A small text-conditioned image flow-matching model, trained from scratch: text encoder activation swiglu, batches of 128.
Rows from block 19 of the denoiser, named by matrix and row number. Rows with one number belong to one channel. Each number is 500 + 50 x the weight over the matrix's rms, rounded and kept within 0 to 999. All counts start at 0. Numbers have three digits each.
# convs0: first 3x3 conv (model.decb.1.2.convs.0.weight, 64x64x3x3), inputs 22-43, a 3x3 kernel for each
# convs1: second 3x3 conv (model.decb.1.2.convs.1.weight, 64x64x3x3, transposed), outputs 22-43, a 3x3 kernel for each
convs0.28:429409449521522526493465487446448482422499458447501444500539522476529529472429499494523484553588507522523492517529502530502551508559614542619577417480502389403438565536498503518510478472514512513496512517429516444449459442480508441399473409448568523548477436416475414458438422432474547505542601517518526569505464558540511526477513483556521525528513497573565529582578582574571663466499421505540452477488498510509509548549482519548523528528480518524501506510488454526485432516433468519484467402483509440438540502443499461487571524545598600554413461456375438426400441440536448525549524580513497537
convs1.28:544456446563507523468472495427347387470351415531407439557537487528510465465481427449518551479460513542533608520468545456468549454522556627545509557558469491432359536439430482444447574524472482532524431509536479545517544501477448504457528542445488455433506474447475447414504461541452478499528583498482468449471438479413396466459433530415475500444520531491464492499556494513457487568522458525424463544566575490482499574498556569529525470499479537597545459519453477452456503463465511540536535466462546457503530584614547506441579487454534439489515467508467398472527502579491513463460487511541515576
convs0.29:500517515491505498466487486494500503503545512476494394511472550486416479496451523415550494509527461452415432520653671539601670628619525525521501451473431378441489431444451408542569518474529504452523397428435399359385438536510516532437506460518474524475464484411460479533423443471484643599549597422476500496466481461499495373425472419474499493448495546523568635561547622502561511473512455584565521561520490446534528450544537462524539583524542604547513556477492461521613430551613442534486483441496488454471525482465448413437484445407465468384487481453494490419498470425564510542436441566511578534
convs1.29:518505489505438397484458477593542481483452475379437579498479400397507404385481483513518489509519427468475410419355465314389628368429530629511567629542531553471462468498484525475535570501505406544425511531504548618509509518576525509550526561453544539568494434498387440523450335463383459515531540402526435430447367408399519529422363423529513519485510418435429480456383429539433478485500523539469528490548657514416474431506585557560600513452522442581607407506458543546547490555444576499446562487437477460480462534558476600566528547499373382532534562497552465564518559654455485403502549439528493434
convs0.30:513494464507564541542526578521555546552592537502535487466485523515490515462489455519484487510444416543463441511565532537464481568503515513524491513531475450455503496510487383464556432433564452538504407542556429447460548569460531593486523554448495488496490474517539528501508473500528502506563517461503498530516509506513515496432496455498507521488471485498501482503510506512515487472467449597566477544582532477446509495417447494474455493527494501441493482443547485479531558535483527549470487499560492539571525486512489457536561517511502480418557516496538522510556543522529572531500594563489510540
convs1.30:504485427486554469499535522499496476481498465523525453570523459510608526497505520528572542574577554522544518564513468522532517547549492470475526509547470452542470513458451528443423551502492511506498505476474473490467517495479485457458491492492545500484519499495489486523545510525512526513537589544523453495507467481515460500519507489497510503523461457471487452472472444489533421522424473518436486500519517532557543534520510554496550556551541515554545526540557474429444500469502547482523494462511457459479490488473478448459464473424500490458537519485523488495510488479511473513512462483540464484
convs0.31:510490495473524483541588509493511495572602542527526463396514536408536523475472482465513503574553522493485496586541450627515459583552466551592491497521537437461482552487431463496483515491529465500514467507479440460455583541499626526415570437428417479469415520450438412465477481455556558480533553468459549528439489524431487503487488473525581510523581530463495477463552456496594454507527424517567496609560477489496487572576521488495462481478440372438409357380441457453513457471515482493494467461529474448471508429467484470469552630591571615588553531498614569538551535569486491487464449493485409443
convs1.31:561460441504465484548514470487546508404509480495566533597530554516548504482523547490524511497587542465504494537588591526496515516449497498468499496498557508483532541556539547517610551503471507531572427488495505499428501471499477432479490460476490428491477353372446466481418557477527602445466553474473484496498529537472456434563598500498500416573543477508511495624509462671546477528549603501543603512504527445367349475456392514573498498518496474470509487462537502431517450469531465505621495475547464480622522460536482419451464418493450504557564513479533439480536502579533428476519387462529526495
convs0.32:470446501498438463429417462488510509426406488510442443505445535510460533572450455539468460539544478562531440446502522483547459476530542519486489523567566513503483492534498507464409496437464504503531595507464510542492482497479502405508522542511541500472459389463451443413531511469478503487488542536521474467548583503522529548530485554516414411477421523450470459471489559520544577508480481523556494506599582524468448501503498521510548440452522428459489432450437462470493447564528442526449483498504480497390490478413558563510485582494543467548478456497455492509463571611456531548563502472478462446
convs1.32:527481503484411555510551620469444462538523519567610523517521456495563465579520501495615514578558548472475485455562515446534441454505466491570476470445409414417412547544479504419455545509633497443286441435380428482561448557465567575452477543455525605566444541507518588567512461493541519470466489598568551428456462472576599537495466554565646586499509504533559568535563631437541542543510426444604568516641630499529522537505386475514522529557529443518494392448460556574448505433408523484546469482556367572511586462337437429506424495521491612606464458520457476599621605557439452459516431408456494392
convs0.33:466528580519566538519484562541564497462529445465517446593491506622602478532535537448397446475458480401472547414477415488508381430402452537501485577556470579418396549562455481519520505546573440430449460388375469449432469530543470488573455518516461486503426475554504548569506478499485431459426401440502565523570601475518508500420432538432443517442486504452469401474503456395409497571556444512539447490512455454442458505482466428448469511641558540566473475489541464493483526482425445405368577530553555561528495534534503518473562592469448434410548556518553511505530514491595539539584614566534613510
convs1.33:572588507479519414461454476579563541516538500510501454450428453366517404504505392482478519493479495438450502456520482499427535539442528492452444528457471526485460479478478404426498486420508497587480567647591522553563459472567440372520468480527490452453512464493600509467515582565548504499474493425499475466453589521490467483500463527497487536506502519575507449474435434490466504434461479563505536481517488555501415536514521543458531510460489535507450491415429544527514550576525514493451421515519474444487415388552447580484462596480488479413501488571522494581532499500481477453510485478484427513
convs0.34:487495503483431497477476482528564558566580582496553529523544500476560566470484503486477455477515460467484402519510473529541444493459428438453455474502510499505504439447517527519498521464456475485557560464502582534484458475539491496499487470506521493490474455459443477523458466489518523495423449427487461495508500504569537536372409516443462465484500500463451476510471459549541470445487465525539490512557496402437445465485492462502502503585607516532580462513580462459469449558535472519524512537545515553544498531543533453451606532514555565531463513496469538528478531547401467507489490514485523546
convs1.34:503519548445436416490505490444406432480439444475452419479499510466433449469452433545576573527549549555515472507517566525459522489470559499547491536536548586540531482466481467464513439434507511491578520469527545516512487521517527500539513511555525513560501449506518501520576565511515474476478482476468552536534568499485520516503478546454454474485523496553544500514480462534537495540555529446491498504476497560546571572538498523553536487442433496490462528519527495523500513513480542590530518547565465505532476466500500448420542519485604591527487474478483457458454444477453499515538547554600614590
convs0.35:492482519472521567490507483497544519492466478511503507473501540509521491488459439521584547511465470519533489564559643528472449456443448491479496542612591531468484456466428504424440487468480403536551503538480505494495502525429451418443531546526447585487444410500503495601411576516429466452430434444431411445460459472601545544468445457480477469570494553536500529513533556488495495640581471486510483511532502477474465539528508452476460499477477493491487438433486501492576497485488519492438531508518516489497443456496513482505503523558516474477477569600461526487472480452502423495520604578523469447
convs1.35:492485462502540579415463526453475457453600562468571469555548514582567533517518467437502504523553521485459458541522472371452418570529413562502486484581574541530538579580467572513464578620548486448379551577514458513556412418415422462506468491479504491520527561534427436567541509476538506431597572527489516478491476529524557600456489509542524414443498542480500535462474446450447458502485541434494516427472521500543494402390449408423461555534445460483539544573564500548531418427467494487539527536613470456430358418467481476484471510493505521427530524558533535533528450474479559523415368474565507552
convs0.36:451535508483480462482482544499537548501525532541529578552556455592526496595525520651525498529441500532546543495504462502500418425399481478461403496471410467481468491471489538525506530515466476625552581562562594583549453494535426476528454537482444512508490605558526579420477486475499463483427403515527517562483563578480568565513420523478444524495495475513543446493464453471508503540478502447410489456492553579422470556464505493454432447428422387409407474465449412451430505493492441453555516561521558547555512511486547581522521487451543483573491523515491525560486544523458554500531550444529525451
convs1.36:553559582542456487487507510451420522473423536408449532487447496444435462479523514450499436512606542479496462449492565511528547426519547532465544569466560601475574461489530557517519507437477381506446501577476449492457557579615563516481530476518501503500508449469513503555518496546523571601503468480470465530372449490417548421445485514559567506527485491558539435480354354502461542556490490462461525476598593466448529457547497556613563536498502569531522523521477522584544507563464513530504484444500418478516423466478536494535533464474430488521461492442505524575518546611493495479508471467527460509
convs0.37:481532455456499502510496540458488470480468486546486470495443488567554517502517517491537480533505528522487481525525450491521509376439381498468448399446440406499495517430389467461381489502471467477476517546598627552616401467505467469514488478487530506504486494479505497525417432401437471505537420419492511496496526532515515506513511534583563612609577605494519535493505522475473513577620569533509568511543523480448431457441469522492441506492477540530537548502515505513469534561466449512446504520504464491507486471485518515561512526564512511493448484527469461471483481421512453465511547468441488530
convs1.37:488466514572502530560517515517516504548574492597577499577476544634533562560542545522505532541531476498505505517564488493537499443494491593584490452564545493549617580588485480485489601556566552493489466505537456476488421443460430476479489528504522509474474538598488531597371462453468451466553459527540554544487586573654704692411419484435418458456500445514462569495570638423442582424450514511419515487448460544578481509491473568522463449560490409493465401417465580449482551466492537549556504424431487442419535441462458472438473486483523534455524467456451477465403430458514573612539531578571453564
convs0.38:408457468454500551562523539477423441485462433525482496470476482529484464507497496549542502521487491481469481595502524495556572453479501508557576434403423451528507460430460482440465483445429432498473524531437490560459434507477447494493452472500442494463447456439495382446427527512493565572484497513521560583494538581422494504513562520472473519431472474554477475534541495546595537498416460465449466387445533521454420501486503557540564569571511524501533510515549484494571524505611475473513497488437549536496552541579415383432467461497487512464526639644488634620419442460529446493603532547527511535
convs1.38:591599593536587594463464394539558550503551485502549495462521525550456488547455464507523566411380503426413521401448443528562452545465414520479448583579594526511593522515485553512470513500433476485505419453501463502507587537555446486512413505554559539539470469525431536560546541488666529487589468400492494460520589615475546539547535540482529569463454533484545464409563543501482510456500535480457485446403504489415420512459478435480510526492531589560588476551636468492452542475454509556457559559545430395535370342591534527454512497433454425462463479494405354389420380372511555572458448537474449432
convs0.39:479618532605534412497405423518549459521564538453545518488488545566481517549530513530476506516406515516411470388447491447502462498444478506477469431437457434513549529497512509528539504544490571488490523557531503553446525574471556596509498533477446551549493470497506457443546545516547477426583427469539524499517515479481519463553485502435416509390412487417445440467480468523471422509406460433445465433484543547430524494429497500444495477452476494477458499480503537496431581483457553449505426436547437528613401455529523540503416503446483464415529530537544488442581467445504512533460479508511518537
convs1.39:540530489490527420460472452515561513447483460516429413485448414461544428470531487533554531528558539493521489552498549577521565489452450479470493520526446528500499537515475502582461536563433589483489502452481504558449558470542484516512538544469520507475483574494491565539555492516490453420509421450543405567510408554479506520537520504501538506538509561490520470532516511529476491544502506555472569544539571544533569581609480527557503485555571499637514456539507485463495504492416532434490470506496453400486466514516546485515450402498388401502466508404488456415513432501558527529558496530510437514
convs0.40:505495496501492475479497510547486533534479498582502518440521473440448444435456478537548586573561555583565571531575597541540525601548547559606598612643631586619625503511491524482486512440459472520573482547563612605570480493529447508529477478520453501510477526516491519508525546526572580568564597584554490578565526604544558590539588531523578513520542510568530577552532509539550510550520544548486509568525542562589592550521563606561619513511547535479519555508496466458511504499527481513546537514496557510501507504488631605641632620671585612621508537534485511540531512572459488452440422446435429403
convs1.40:487472493454435461493468483467477455453471451454471441443431428446462429435445446448463470401433455388423449431476490423441457442452460460483480509507510513514517527524555512487516518498539540552572522535575522523531498507514505488493487478457536490498523483511507487514516536523505505486462449443499502526473495504485466496535539516520543542493531558479482513515499517543522537482501514523531517483506488519528516508505512498497491501536542514541542499524524505549485507549486494512497513526510504511496504503482501496402466469390434440379501478475493476483494472473530540545534530555541553572
convs0.41:525493479494495497455479465522519559514486547551511543534551543502509505551516541534523501529530497491498491554501536521528578524515566456483458506488516484492475433486471475490514497484473502577534496539526481536503512485450479480491448497488468514481458488502421477494507469480527498487544560528549591627539567557518567541489508453538490435490462447460459449463460430491465401507454503482465490481430447573535507522485455504433442585529513566563533507551523444485558406482558400467576488536521496497508470474478486501543451477523473485474554535551513529496535532531528530507498483492475474531
convs1.41:484499477437494497456433495473504537437503538461509502541533539540519586497515608495486532465466534425472505417522499431451452474454508522524485548600517583588537518525535465465488454491511518462488510494557494501514465465494476481466492496431502509489481543530480528537529540541559548574525561564534569551532513487528476498517511520523507561570571571462501552486516516436535538423408399479454407455460445492545513463507538491507520493501516472483545479453481450460451434476470462516513520526505538510493504465472501513507479529487490505419473457444524505433530499459589582565540573539551588560
convs0.42:552600598400490458386422410539524529535516477552523482507533498478520491496495490450476530464458469485470466567530532530443510521468560490506547498550571465465458441461467469469451452443433432504516509564612520545527531560563514500575484478491463510495518521538493537494422470476447475513486504551559536597573530565571540595469453441478448466447470467530567524554520496559483478490426471453331382540409421485494584482446476498479504477454459496465453510442445550527550523464510483393527445508492413482521417447488509529549471448503521482471444472559502471543579614629507516513462463444490473461
convs1.42:457423511438404434511500518513576534418462500457476494575512507542519448491492461434529580411489584508510572504527486567526451518491525484439547482485562585592549462478456452441448505474500547574571523494462523410377479476423480528464484529448460529501470548502436519531583454377533428397507426347531527589532538502515452491502504563517517555510584629461465496554491511542538541472519487417377407389403429501531567487486533500462477440472465376432427393470436522561553456520558494519564454500530415389507443437571431512495412448438455480426505482498531527502509523507426466469511580557561570508
convs0.43:525548550490520497473491541490464474531497572552477546475567521435543488482490440441431446542578540467492502488405400561474565613485538477585594511543607417458473542485497465409432505408421374463494394530525390573612469484536486538496442460472491459477501582502458517454428407438485585530546571617443416484515399539616534603442430429431458450476486487507476531444495504488537538543536494498479522462441506445432449537536506557445548496455503539498528545523508461447478425449544491477543504530514504489477470522507525499497414430493453484456459480428489522488481567558550544553503518527540478494
convs1.43:534465453593510411443487527461503639535498554583604546488539413414545434497523477454460508463405423589551538451399411474444517454483500524487517535494504486443465565521504594550531583611537436490457439439445575588507489497563494471576578526531505554511491528589503513576531507470486480468607613486484502467479531464560564558392442482356457521399423456514549554504551508458414429513479524518489496490606675470388429459417435420418487428434479435521496361531573483512541476544538417427418529483437503407474574529523481541507500497440467524551467434443441385443513485477485536502509528499419376354